Rows from block 5 of a small self-supervised audio encoder (BEST-RQ), named by matrix and row number. Each number is 128 + 32 x the weight over its row's rms, rounded and kept within 0 to 255. All counts start at 0. Numbers have three digits each.
After each channel's rows are labels from the 100 clips, of 14848, where the channel reaches its highest value: "lies over" is the class under the peak. Only what is clearly more common there than usual is listed. The data: melodies that start on their tonic, played by one synthesised instrument.
# conv: pointwise conv (model.blocks.5.conv.weight, 192x192x1), inputs 144-191

conv.148:122105110103127198110136103077127169099061176104113073132167149113132071127165131107146146147063140103112150122120152129145126141108171111145188
lies over: D#4

conv.46:118157093135110067136079177126134133101168144147083113099179124138125062078161130091136083110121091193183146173152112177110112120131145110121070
lies over: A4

conv.139:114060157118113140075162176109157139133203123171136094131155109190099144083077146120136188146079187075103087139181201178170126161099131110102179
lies over: D4

conv.5:031078112172162141103095137106128141114098135174163096127175172092153230134056174149122189124138149114101165142122166164120161124176123179138162
lies over: C5

conv.82:129089171101136165102192171110117197084135167093146140149127112132122089141208163126145121119114114112131112142109114160088238134051117089156092
lies over: D#4

conv.122:106114096126097166143119105171154094125125142127121131103159187110165116192128108093176122153142127123035156152068121110126150193123121188173165
lies over: D#5

conv.128:125134153115153136136153192090090103120109158131143119133071107140115156120141082076106079119167118142153107151104136112157091059099107038163129
lies over: no note

conv.177:121101102158132136119162120102124098093174186107121092103104096124176135119135099186193106115155171129150100163128130187100090130179140138157164
lies over: F4

conv.189:089157139151124124129155097114127152154177073111143126144147046127141127149139156109121185102092123120093079128169129159160146162160144143108156
lies over: D#4

conv.118:082124060110154107155186084122141134178146138130170159144134142134120137169143155147134164146096085089072120136144105110075177121160157091184183
lies over: F4

conv.93:124145187079156116125125172127168106124112065145121168101131105173082154138138180089170131164148146154165183144126100092136159127150179128116149
lies over: D#5

conv.115:116190077151118129138186126138157121154163106073140097149161100114124136176094164150092192150134134127129053096195201069139169129145128103130129
lies over: no note

conv.149:153117110159149127123142038089129131121076110124114186119096131154130122170127161147086169149098157105115146107077171100148116109094175164142053
lies over: E5

conv.175:109104076121078057116147183091210049119104119180163125132058129134189142111152221126124137136190104125097130111133121158135121142140084143124118
lies over: B4

conv.146:115092132111066086110118129175117119151178126165147123110137114162101132121162114139148145078133176213133109096136142122125125120104091116181130
lies over: no note

conv.43:137109140090158160147122134150140141144108118070099143152130152105136213122074088079140190112159088097105106113138136148139074144125236147057168
lies over: C#5

conv.4:122134138121114107113098222096111141136129136182153136077164097152165125106148125136092113146185147158156151144112109124159121146120116145141151
lies over: no note

conv.190:051104131135153118190161111136112147140130111175095117139150113136133150158225112106128136119129105113092080110169093129112113129186224145163101
lies over: G#4

conv.164:032141113112179117197144152144189113130113152117154090139138094179145132141148199098130121091180115140097141122112179113146104136140191132085179
lies over: G#5; A5

conv.7:165133162093138121097131052071148101112155097201124205110111199117139100058131154132141101150090129120154161189154099137140119099104153179217078
lies over: E5

conv.127:100192113111181121095169179107128076059079118063138131153129159163178141144130154075072120187128122128169166098177122197178160062115135160087097
lies over: D#4

conv.24:111110104209123093123136073160125150068135167151058095097085062119166113137155174155155169099084130150101125140134109171121151102119163162106098
lies over: B4